Weights of a small multi-label image tagger: normuon at rate 0.006, batches of 128.
Rows from block 7 of a small multi-label image tagger, named by matrix and row number. Rows with one number belong to one neuron. Each number is 128 + 32 x the weight over its row's rms, rounded and kept within 0 to 255. All counts start at 0. Numbers have three digits each.
After each neuron's rows are labels from the 100 images, of 14976, where the neuron reaches its highest value: "responds to" is what is common among them; "patch colour" is the nearest of a few named colours to the mean colour under the peak. Only what is clearly more common there than usual is listed. The data: cartoon faces. In brackets: how many of the 100.
# fc1: MLP up (model.blocks.7.mlp.fc1.weight, 320x160), inputs 80-159
# fc2: MLP down (model.blocks.7.mlp.fc2.weight, 160x320, transposed), outputs 80-159

fc1.87:123060139162139102135106110129111111145130118147104152136186111166112147085054115117092103088142069101130103141128158130168202185106181065190159075136131149115111097082172111149090068168166173100120110112127122086176170146135133165157173157
fc2.87:095112145114115127128145141048126110171066084165130130124218100111127128152130157109136118074155153122166154111135179081169175187103107136156091130140157109106087075123043166116130066095132076162102115124099137101163110159144183190119154130
responds to: grey hair (82); beard (43); long hair (34)
patch colour: grey (87)

fc1.41:130159148100139106171090136142110113085185186147149182164148075165049140121136065122106085142109082141163100127063142157137165118163077148151105142173143101152149111111134153149146197103092152160181172122091102133124140115115123148082124164
fc2.41:072079105127119123073139115119194174181124169130121116134141120090116117132094135109120108125157139181143061114152103141081133152090077133190102152153107193126160146157177102170095154208103082141036120130090088169181150128095110154136136093
responds to: spiky hair (33); brown hair (26)
patch colour: pink (32)

fc1.32:155129108093162139160136165174098090142131095093134134108152143138112127133171164062174069119140135086123079113109190054152134192043133173139059106082107138186126135157093137166102129126096137061106131165116176096148074149158145103147155146
fc2.32:062140087214073121131110074134142189123131070132122156157192120102125111124132130131121099122066099165129076073097096132141166154153094126130106163209110103148058148139065161125146096134102111151163115064154124118050091125101145072097146132
responds to: earrings (100)
patch colour: grey (81)

fc1.159:087187158125089111097131161099118110146151164137148187128128125109163111110103169104132132139158099128114117061119115153185178125113194157147133167120179107112127081045115109121113184131127064135130147142173097129099179138110116118149120146
fc2.159:117106088128166125139085100137146153094154112177155084108126141083111153099136139131198153094159119099116128147151133117125086139091134131084123120121066085119041111221142103147158156093179118108153079141118124143108091146125146117169173139
responds to: spiky hair (32); top hat (27); black hair (26)
patch colour: brown (52)

fc1.120:209149102135172062123090085087123145076127092181116165097093121088202122099149123106152130122128176130167151077145221161093113178126181094137169129136180129118117148127128117163133091133088120061146133125158130099139123174110115125127085077
fc2.120:124123121110118095198157117070071103120130116146162125102170125144149128171066090110079168079177170193154091103148119121085159184121127107130082094088084137077159157085180166140091160150105084144146130168119131184136172156121136141054121106
responds to: laughing (100)
patch colour: grey (84)

fc1.129:153121167151184199150153127139142119101122150027134130095187108101131134140168043084146173123157174083149106102156118133170108097156166163190178073124111160118107134077075102150126127155113126151129165135155162095119106119140109107120078124
fc2.129:123148157127053100146114161131131130134162085230131137087080136132046113122080127109127151158111114147136131122157154175074148133123115160113115067138095122127079129125148165132124099128162170124056115137075174147112094130114124163101113180
responds to: teal hair (73); a mohawk (45)
patch colour: grey (66)

fc1.177:129143139167146097174147104095072098158191048151111124130156082170122119122077082052160193113080175114130167104139168091165067114149130111103099159123112141145131181145190131102119154169093174098111159163130079100132126146129140174139142137
fc2.177:081130223075055113090129140147130145148107086094152094134084077095143093130168153113199165104174130123133131108160089191168106106090180170078108163173146122155114166087135162089167137124128126151127116114157115094117111116146135116094130143
responds to: green hair (63); a mohawk (30)
patch colour: green (30)

fc1.82:137091147117069196152121141157113154148137109144110158113145160109151148127088136161046098114197159144143157140159136097145182161090144102110090117085156099103152082076145165177204112152118127142187108118138107098157117078104142073177123137
fc2.82:089111166139102105025151147147082178106094185196070093164135158163091146171098174164124148185123145177140113125124117115137119098076124140157123125160102116085113178093137130164125123132170114102106074080173163141128109163198157078057106133
responds to: grey hair (65); a mohawk (50); long hair (49)
patch colour: grey (69)

fc1.28:142160158057103124084133170154151166186118139138139081057142165070136120174166130158156159142159177136080109081195059133134084163113124059126135088134126103112195111106079125154110131106113097111110136076187119158132068135110089122134144124
fc2.28:126107077145140105133054123137170084108122138131146151124154132116160121115143131117153118116115107105136079124130145120092142173152135182125140091189143169160101132184162155148101169120143190131133155153156176123133092134034112097071161190
responds to: cap (55)
patch colour: blue (35)

fc1.122:217137128110108177115170110165112108176154108089144154120157147127165100103138147074091182063115104111133104123085114164154134141119137125178178119107155120157103135127076135151120117142125127157143121146151142127153131172099088122097141088
fc2.122:076079109134156127122106184135110166136091154067080117138163099154128091131077159139161140105149156136105147161111126139122048162145102187109135149143101143184162124113128126102120109148179112178208108161115122135078209132121184118088082115
responds to: pointed hat (100)
patch colour: blue (26)

fc1.15:158079077105144158112142137152103093120132152128106147086092095176115165149089103117149110109121145125142141154174121100127171084151107132103127155119087155127173147133092111129095091145158069120094129100174155147075066182102102156103104149
fc2.15:130120182109088141114120140089152163146111102156156101113155142126109061210151137120170109121097138105068151071117153123104157117098159114065112081120123078154088152105161157148118105194104134137097129092153089122124192122116118110095148090
responds to: cap (30)
patch colour: grey (74)

fc1.302:093144144120155092125120088103057088116094169077154103154164092104157130092135142185100131156067129080171137097086086140193086087103092124162125082077120090138160187125103142072103139107151091152113154153160135131128174149133148120107144133
fc2.302:108165123142132102099149043137152182171099086121114070179118151117094148118093133138145178146096139115095156139095095057049118114087141101048154201182127136155168146077199109135135114123120139205164132119132119183116145135148161102161130103
responds to: beard (69); red hair (30)
patch colour: red (26)

fc1.203:124066036166137114096143132139118057120147088145114134100109134135087117124153144099197113109136179137070155091068125117121110159166155098111122090110167092147179156068116089202077141167103164128119130110092141144133153128097126166136101166
fc2.203:108167131106076121108110104152117187111121144136157123168163116115129161134093137132137107143072125081198117157168109138136149149141109174156124136083063084092104108140108146088154131127126111110121132174132096071102104142191098139118129084
responds to: yellow hair (73); beard (46)
patch colour: brown (46)

fc1.222:131115121112114117106038188091094057184115106044134098147182154160146108113140134113118156119146165085113124162135098100126099119153127170132072123147163186145198111125169089152049138107165194144151119106130084141095139112128098167175155134
fc2.222:168152110124125150154157081086113174118143094135165134109103137127169165087102178159130050135131119159080062127154159133147132131152107143126158095120151091120087091152129160085169149140088089109146109150080190126160116094105152125095083154
responds to: teal hair (46)
patch colour: green (39)

fc1.108:117071190176094175107149153173197096157152125126074130110176131167182110061125122158120166081134110171119170204080102203128131093126108125153166110089083128113099126124109091146121081154136163189116093146135166100099124092117132154134149125
fc2.108:111080091126193075153064157126146140161092137175176086161076172148123174074124177106179117135145154122129087125114140100113110111083110155165115130141127126137107076067115125104075158122112127118081120123171148084095097118119093156119095121
responds to: grey hair (84); spiky hair (47); curly hair (47)
patch colour: grey (85)

fc1.297:174142183111170130158083177093091137199155179133194183137138074148148135126085156151102114155160159106121111167129098119095124124110056145149122092130136143027107165131151180091126115107053143084119155122087150165058140160132142096144095150
fc2.297:117100171145132132071122157134150107125111189068138119153104146157117114152097148180154118155116163105128158168173158117089118123105098133121192124210139144157109118083116152096076080144059152120165114138103147135080166157139081145104094151
responds to: beard (46)
patch colour: blue (32)

fc1.63:160150152162173091105067184137132177097158103157094096096100121201085074108076153142176101160133122153091107081071111129118109093106165207107093152114116171041133106107171114116102191124151154109171150112136094151135150129083135153138128121
fc2.63:118125159135119130131143178060131082116134161121166119131109085084094107143147122134134118097066191134108134071176125147193090158122112166107145115138119142172159182162098085093147100132166158164108196152217148081119128132157153130130153144
responds to: yellow hair (60); long hair (43); green hair (39)
patch colour: yellow (49); green (37)

fc1.170:080056130096115099116099110167089151136155105141099116097155158166125167160135116157145166101169142119143096122176133141146126134137099096180090123102112133154144115151157133220218119182111142114146127127124097125136151148102126095130081117
fc2.170:139081122065063192143137121123136098134152093081147111191104086136123069120115117155153108107159125114148133111080063110078129153154119129127106109062107128110038102176142161084130125086173136130152160157161162102187156108122112139112169160
responds to: white hair (55); curly hair (40); cap (27)
patch colour: pink (37)

fc1.211:117140127168117135073134082090111153149135081096230148103149126148127075170122096192112132166111130126139160132109133107156070174187076165157169121077137106156146178133164142079128135134142092202127125169113137096067110175142138164143082181
fc2.211:084190109127123131092111147157124140119149140185100133147163135151162158170123112088167160094111063092117130208113125117163125097113095167122089078146071180155074139109100169103118145124155113087114135126163163082126130114109124160131143093
responds to: hat: no hat (93); bald (89)
patch colour: grey (83)

fc1.213:132144085122113104131168155078099086137091154121139097132107118134135132174075143078083172098112114098113089141134171134166162061073124117170169164110079176131141114134178146175166084087213095095124172137170090140098103147188092103160098113
fc2.213:167150169099107130140132108117091132112110109118132128139103132104100136127114136151142166089094174149122117120071145140096165115188137152106133086153188093055097213126130134089093111157128127136156172083206115129111158122147081173126216071
responds to: pointed hat (43); top hat (31); cap (26)
patch colour: pink (39)

fc1.16:076173207118127130145093135124109147175087167162062116101134090092046070149121100075127130139168133095102147203138134124114153136153151171152174162152124175206118086128117115122081146110133164104144111127118083157098157178089106131155119180
fc2.16:123099171137151153118161098154126146119108157157119153120138106136121106080142107102149134104118108091120175103111100130121147094139110092164088125166128135160074186114143077083188149062090147118148151193182185104111085191120114171132108124
responds to: earrings (79); green face (51)
patch colour: grey (79)

fc1.46:204059178104148118085093108172098146140130150127134157140158146128115106130102109092115154108137138162059083128144123133069147153178097088106128151198107133116058109115193191146156157182140119198175094176125130148123088080119136111182112117
fc2.46:138111123119130122162142106128117151107101143145121174112017105127068158142147139163131062186132141125179148073161154123111127054103220142118087178132151084136132088155150140125102107124087118127115121064106114103154130097184174154096151122
responds to: surprised (100)
patch colour: grey (73)

fc1.282:102118131109129131172156115134070127175105110176117127169161160162142175157102143139143132109158100156175098140093122171119088141047124079189116117108090088116121133123152077150154178168113162167136087183127099125118160153091126063120157098
fc2.282:143116126172099090163067134097132171060095118085139181131125071119142099161123096140114096105121136112144156103184144146162151127146166120068145177173145158167142140118059070153114085130188120103101165091156124063148078135108151156107113141
responds to: laughing (60); neutral (35)
patch colour: grey (71)

fc1.100:106081148133090118150076105110095122172128152124083107133113139109085163178075095075100130084127149110150187091071166158202171098133141110095145175119112072177173155127112170086141085136112167136176150060142096096141146124128088101128084084
fc2.100:127161079157102122160069115111172149152093175099102140175126082167144135111174092110137088105072172092122146157108084122127079103101093087096117116173117154087165133137120157159131112118111108148093101137085121132131067078180145076145157213
responds to: moustache (100); smiling (50); winking (48)
patch colour: grey (68)

fc1.309:154096111076146197148121105102119198147129102131118113173169113124075139132138100073115132123115089130157100179122113189143106045093124103139103135146184085112120132114104128138079116106131174168121195144143097160116127086157179147121113141
fc2.309:190163179140116116138168142101165072117125127142146132082130097132114124112121079177142096080115136122126110134126116084096133152145143155149103103096102136144090089108129174137161163135133190108116202136172198094123115150160127175060202169
responds to: looking right (72)
patch colour: pink (29)

fc1.163:130134082121150132146114093075118162082119106085162111110147120093063096130110098152073159086153122112154111137215163170075097122098187162100144103137121175091153119184146082135171079177129138141078120150146138102142108184129109158166183126
fc2.163:125097149188101162140147100093131148138103111161079130117135167144184110118125140164112177137147156153189145124101206092152135072125111114175138158131140112112190137163139220159101148114109123093112132114131170132157139097094082144105088125
responds to: laughing (100)
patch colour: grey (71)

fc1.313:106085130130094108101148151152156148173136134171189100105158181108110142064159130171169123110186059090127073105104053092115114079161117089151126171103094100153127144061143125163118135124099149153153171122119178108151172152112082163155057113
fc2.313:151126088101142127159099192185138097103103153091135144173109077149098145166140077099123124192124201073169101082112088165110168135141099162136092109105069174118162118151178095089156150111152096065129111145059105187107138148193131160137144152
responds to: moustache (89); sad (72); sunglasses (34)
patch colour: grey (67)

fc1.131:157106159139089121149096144069138142143106102104156092150134094162057156188116125063137194098177143171216150122091181140119157123129144137100085149098111070141163115129152108086154193120127134167103076126118120072158184138134100111165111144
fc2.131:120168097151090108127100151154206118120123194113152076086135099141137123102144127176164082126106132125146109144147121117126078122192159133113143131141098186087154082137133129087095084150120139147154127139064116120143162044127185151101156112
responds to: moustache (76); white hair (36)
patch colour: grey (76)

fc1.280:143162119116112171228131075139097100119144148182100093084140126120124143216136086098180144110204139164091161119101144136118135142110099084156161084134062109134116126096149128125136112097153079118169154171103158144105180129123138158102099113
fc2.280:189196126180178078093114098096135170170121134152104141116084152130100071102084130099097149088116088135171123153091178141144140148121097088121164121164170164108136132147112161135085155138091139152134208117097134083108071155121124137138143096
responds to: laughing (100)
patch colour: grey (75)

fc1.296:057129109125121086137109143131109150181169160113114075133173127131165135191155099132184121183155125092175081134142128142158085141145085093148094149092153102144162144143111096175143135148075088127095100121082169097159112202114084120144093103
fc2.296:139106132157175119159065113154133128148121153122173093064142209068054081141163110117160101150152107107139110153121030096110109168158083099109127149131167109111082105149169095141096132141087173130089102155098113156175146174139128093136123188
responds to: cap (100)
patch colour: green (30)

fc1.66:153117129123147148148082083101121151166174093107095089140125121065140121140189144110109173085153123148157152160173174075079157119072115155136092095161131113201098121193117105193082105097161170176109131157100177070151083116126116153166148121
fc2.66:145132095137149084137115122165107132115158196171129143147095123157147107084063125148117130129107123073109086082095121187124123163113130098167096174145073126137142121118119162140137107109151194128135170106112125163120133199083133122142079095
responds to: curly hair (47); red hair (26)
patch colour: pink (33)

fc1.238:117071050140153145108095141120102100091144139149141070130163105165131118177142115104118170180187147127149159156146146095137167100099123117054100174107133118133109167150155115123116128079167103122163120115141156119137121147109165111071058178
fc2.238:142156118080171127077096097145108137089137084119162140133161173130120180126152105116122086143092108119120122106135131097198147124142124169095136097118137128132095191142124161161162139134196094114179172128160116123035056154134140150135151079
responds to: hat: no hat (100); bald (93)
patch colour: orange (28)

fc1.191:124092105078168144175100103115172113103174184150173143077142094101057089108167135152059147106123120127121120161171164171129087133159103157144128174133139155068130075145119106144097063177150124154120183079041127139114128075127113164109070148
fc2.191:116122124093183098138110122164128176106188115050164146187105138147114107194138122180170086088150137129113096163083128105112181178139117186137136112099098078149127186113120115145081233136156072142161110142101139143121147204084162114140187150
responds to: looking right (73); pink face (53); bald (32)
patch colour: grey (73)

fc1.137:161122081123144134160131174097071085130098175161165080141087188126105188095143128122157164121136135154101135206096173066120091107106097130109124158125162099140079081144094147074126081151131178131151153111164096106128067065106173145121082165
fc2.137:107143144129061150112106065126132169138146184114119109095095144131099143089107210111090160118158114133153049079130111176155131138166092097139138113129145137149191151114081113111122149140165123137125137104137143128116086164077157121136092120
responds to: cap (100)
patch colour: brown (50)

fc1.73:126094135117095160108158102166152115142168122171101140072183107148164130144111169146125102146177158087090113086097157181178112189133121056172151126149127130120143148151103118099047121108193090136078146145124121174090124109133117114129112185
fc2.73:176086110087111152163103075127156101159149189108168070106092122136146102127142135118146092156169168125178159126124104154108101094046095118122097101082126146128118100175128116159118057143113186166093123109131162070152157189203138128142136180
responds to: cap (83)
patch colour: green (33)

fc1.308:103101140101158173093155169084153098135177116091120106058122161130122095145177087130129146073159084070127123084150114130116141161091166130106173120126110115092097119160093133073130180157111128102099183133151137132142089171140167119178176114
fc2.308:128126157114142138150114123115123135165137138106088162123111068130164123175105122130151136154155107159161136121158079110087128093082143092128129120148127165094196126120120119099095089103122118139119150189095149088149062092076132134156030109
responds to: white hair (86); beard (46); a mohawk (28)
patch colour: white (53); pink (30)

fc1.175:131176127082113114157101097076087130171162107107150155129144153114180111091078105102123180096144162116152123131115120145119087172095115090112111157166135115125070071120097047151092149093119148089189116142147178102087115188094089120093107175
fc2.175:139119092104167122121148204103119091158170147081076121106184089117167135114133120084152119122142155188136112158152102131134142155149148117125097098092128183130107168120101121131125116113186110129203161165092145122128137135117075128131152103
responds to: laughing (98)
patch colour: grey (87)

fc1.300:119075141082146133225146152111151145104135095127126147062131153112095183130159094186083149132078162086186165111106204063111144177178142111124081169093118153130114175078136128121118141123147048081182172127170162056122138099113128140099170112
fc2.300:106172156158077184086166161132118158181086120143087147200140141138180122136140133110116157119113118084093061122140082122112102109049057149159150102109103123120195113186112186135163144103111099091086158121123145217142103151091124092135096084
responds to: earrings (72)
patch colour: grey (69)

fc1.310:126131138105179098189130111160136132118124081198126108138108099174163133126097134089053119142122124123151104094108110156122114081137143127116154148166153116091176184108177082069104100139146137128151134087128105051150133075092122111126170210
fc2.310:116142135038136080106168160134143131121110126141209126116102088102181122159172119115139140112145181088096177057158115157157108189121134145101152125117113158123105154100117099133089157049121121151089152143107122098156059069164119093148161147
responds to: green hair (92); long hair (60)
patch colour: green (83)

fc1.271:083163157151154141132173103145045113123098091143117156109101152098167134117085077153161155147118065126105099165101107107123137131176093112109174188124153082161092177168177107183072144133084131137145179111161101125169098058123106142187113141
fc2.271:146189125169142107136132134129173131072108070092129098144078215162083099130106080104123140088144177164138166107111149139166098097093178132145167158137102154078177089105162117103147113141164181080118092139124168149116110131139143122173152094
responds to: moustache (78); angry (64)
patch colour: grey (72)

fc1.126:147146122076094133134087082088107128170168159095130146116088151086159119148149090082085119128144142104127189117154212168121170123154126124162100135132149078085104134101090126171192099099174135121138116153120106123134126136140118098186170084
fc2.126:094196167162127127091164120121136192098091133166139105129172115122140190156075108165142140100124096117123113105080025130075169137114165106090126169108072141080167146118104096107168173191133132111124112091147100122191138189104131097143151080
responds to: curly hair (47); brown hair (42); long hair (38)
patch colour: brown (50)

fc1.27:110161154178119189095125145146121129161107094187133162104158119167120125180090046102087202079137160176154043133093098137077134179098129114136120083106156127140150101164175123145183088079118132155142129147164161184131130125152109163148112146
fc2.27:088111166124189104075114155136120168157209090155140125060096177102088178110142184164117113129114136126140111144085156090142162140118157120128113140150104128096156126160140119118176067110093057174145110121185191130212098111185103124115140115
responds to: surprised (100)
patch colour: grey (66)

fc1.265:041088146177174142088102161125069122118127115141140095123114077169140167116074115180131099086109116129150113141089184150119143077126072134063157110045178097093099125094119162137103121152131188124120107126105166131119114141143105154118153116
fc2.265:125105135153124161149124181142113048120098104144178110147194104115078082160136155054142110139174056096157188152140095139142198158125094080220101157138166150142102120119132063108116093117152104177115104156121102155108118138141117115144097132
responds to: black hair (89); long hair (38)
patch colour: brown (52)

fc1.257:181183132100141073142079103134066148071174083138091162128120101160175086161116120087152158098197112123161130078156123115110094153098141086123121164177182146117106117141136096169126081124139143098168179184180164091141093197082099176107059097
fc2.257:128145095165084083144165149129151092105114111136103165085186104091139116123152168107107210127190162167153129085139120141092169191142158080143193094144114125098068130134109117123117183154139152117194125147114166117131152156144098132112084130
responds to: laughing (100)
patch colour: grey (96)

fc1.78:108114087121171113133097167114115132151161125132115148115141126182062192179081111112153173167114120155209161142193077159105096127072153079147207137121119102143215159102072147111124125095125130116131134080131118149156164116100098144153159139
fc2.78:142130152077125159144188169182165097110096087104141121161119132163092139136156111093158110157112119026104082155096125063153130144110070179109126142127098109104090106124183195155093127136149073178092123129104096194083129128132146091048110114
responds to: beard (65)
patch colour: brown (52)

fc1.190:108162129105141113155102103160131119093168129202093094116137102223157158155117144129134102092135104109096122123085150162117113156147084148095192127145141119111123147074151119038088098114155141131142130101156110052180152077113075125140168147
fc2.190:126145137096154123162192102141155156116060136160192152123117130069157111168172146119085144077156155096105149107139088153183158178129109102125152122135095119149120137085146094112111138070122128120110158132120152081166040113176102097150141147
responds to: green hair (95); long hair (51)
patch colour: green (87)

fc1.142:170129109102181162132170123201085091112124143086152134081173143145169099135143132120128103085123125092094153116160185106154137159090153122138146061145126086140114158114117109137107087170135077130116091133155089124127110130135184135152167149
fc2.142:065083133135113146150078115140114189143149080179153119137174138131130130089196062143140086134083062193182138105108056162132145150114137142158148152122092087082109138157098134176152119096148139120131108078114109116080127112133107115171081161
responds to: earrings (100)
patch colour: brown (49)

fc1.269:080136162143141140115101167101076095096141133131175141115178144179088135104161089128149116071136131082157131104170116129144154075133156132086154093079168104121087090090157161126075195103074166077108115114129101175135168137191127154104095125
fc2.269:130110156156124121167052098132127137152160130080089129143119143096120121156129123122118126192188127123143118139183178150161157159142185151117126077100141178078156161150138145124206067162124120154082127133129144172079037088050068053178172074
responds to: black hair (76); a mohawk (54)
patch colour: brown (63)

fc1.156:188158161125187080118069201107114141116106122149123169088167151122144084159106174117128183115166146144117126114129092105145095107088175115118147109111184134090113131108150084101154052125121118097145072129153106082172137208081089147118115125
fc2.156:145164095169051107163120139122118110080122114110100122106194108129119128079116167065170207131153131035191156095126165082095170096102164103101165119144103127083092124147136125153112209116114168128163129171107130122104119143158117121119119140
responds to: laughing (100)
patch colour: grey (68)

fc1.298:120123130160168129161126140157077116106170070112142120130113097151133143140100150136195119132114168169110166094183075117089144152098073107106069138089079183175126073130140104119124113126090146086177061087130144115098131136111198119161107137
fc2.298:096086109121153146103106068203242116135179126101148106093112154142141094116136165158134201118146108149139187148151178158064144186131178076102121136135122162165106151153133107174120179108145109129092112132166156111087111142121095109129130122
responds to: earrings (100)
patch colour: grey (71)

fc1.208:108152110168181112116109145069128113118094106163127114083141064141111118090173140113087144159169198117184144166143139144147087142154092118106107156124066105085166151108127110054134152128148116098117079120141119106140137143126153123192113147
fc2.208:171072171115084135136161186101202135189100145116180094067128055096116127164133131150122135152150151094116113085115159151140123143000092127122094128143125194149110118108148129172165105136175132096140156154088127087127174105104107062088121090
responds to: beard (82); grey hair (63)
patch colour: grey (89)

fc1.292:096151168103136111125153102132086134153074145130125118089169114111101094129112130159121114134127128086093146136123196160103170103124133165119103193107125102114148066146161056108090130094071177103186113121129156121143133171049094132183170152
fc2.292:155112038141154128083136144164168087119146143119123159127151162125209166119145134167154163127121084190109167129152175124148126121110145122086136134076115063077150128149100152084134077119173078106058149136051077099100139134152167112094150122
responds to: pointed hat (38)
patch colour: brown (41)

fc1.198:151152125122159097097139091114122096128140147150161146102158105174135115141136097168081105104171154132209102137090146146133126088148087095154123080112087061175175080116174169137131132023155118151139095160119107159097137125176146078147116089
fc2.198:153090128181162111130118146079149152141105157162128160101163133180120205143155089178116136124109093108117155157107114119100142091124157151035168148171143112143136109126119097128066143100167074176178114158148195113126127088162114110089076078
responds to: grey hair (36); pink hair (31)
patch colour: grey (75)

fc1.102:123111107112068117137122101117115090115130121107115135082136085103115129157140109097136187113152120135161181128157116141178053155165102107092143150164117127148100121117146145151119130108104172072133152058154112124134058147160143141120154092
fc2.102:163109159111177181047129185188163173107135153119122099135073134113155188081164110121100115095120151121126116164157113157071103187072107167134157099131101155132146127129131090138188161118108154114133145141117118137130113152072115080096105126
responds to: cap (31)
patch colour: brown (59)

fc1.114:139116071151082083116147102145118171153089131118097102122106150143155078141134166133115136093113149105107150128140121153096169131117172127054108132132139105084098180126154138078147135105171122081170121150155079151127084210096184098138118132
fc2.114:131155122086158133170070103107077143185149100127196137087164128130082158177102104117125155124147112120148114159150109095064114132144181160087153129084119130139149186133117117149157195110111139107120158066125116096127113171186114112188152073
responds to: pointed hat (35); cap (33)
patch colour: brown (42)

fc1.105:148106141157098149156134074162135123129131098112097151128132141160115177079091116186086172087138101144142161141112126125141109143159208158084123111095078080166154101123125166152136161111115121117125183077114086110201155161169184056085199159
fc2.105:114138076113112181101147152081101159176109168117116161118080128099156128191124153149116168118151159120149094152184085107119106172085131106114130068134111081184109101143096116083093107073141120140127171138165159172157083117094169097156104165
responds to: white hair (89); long hair (40); a mohawk (25)
patch colour: white (44); pink (37)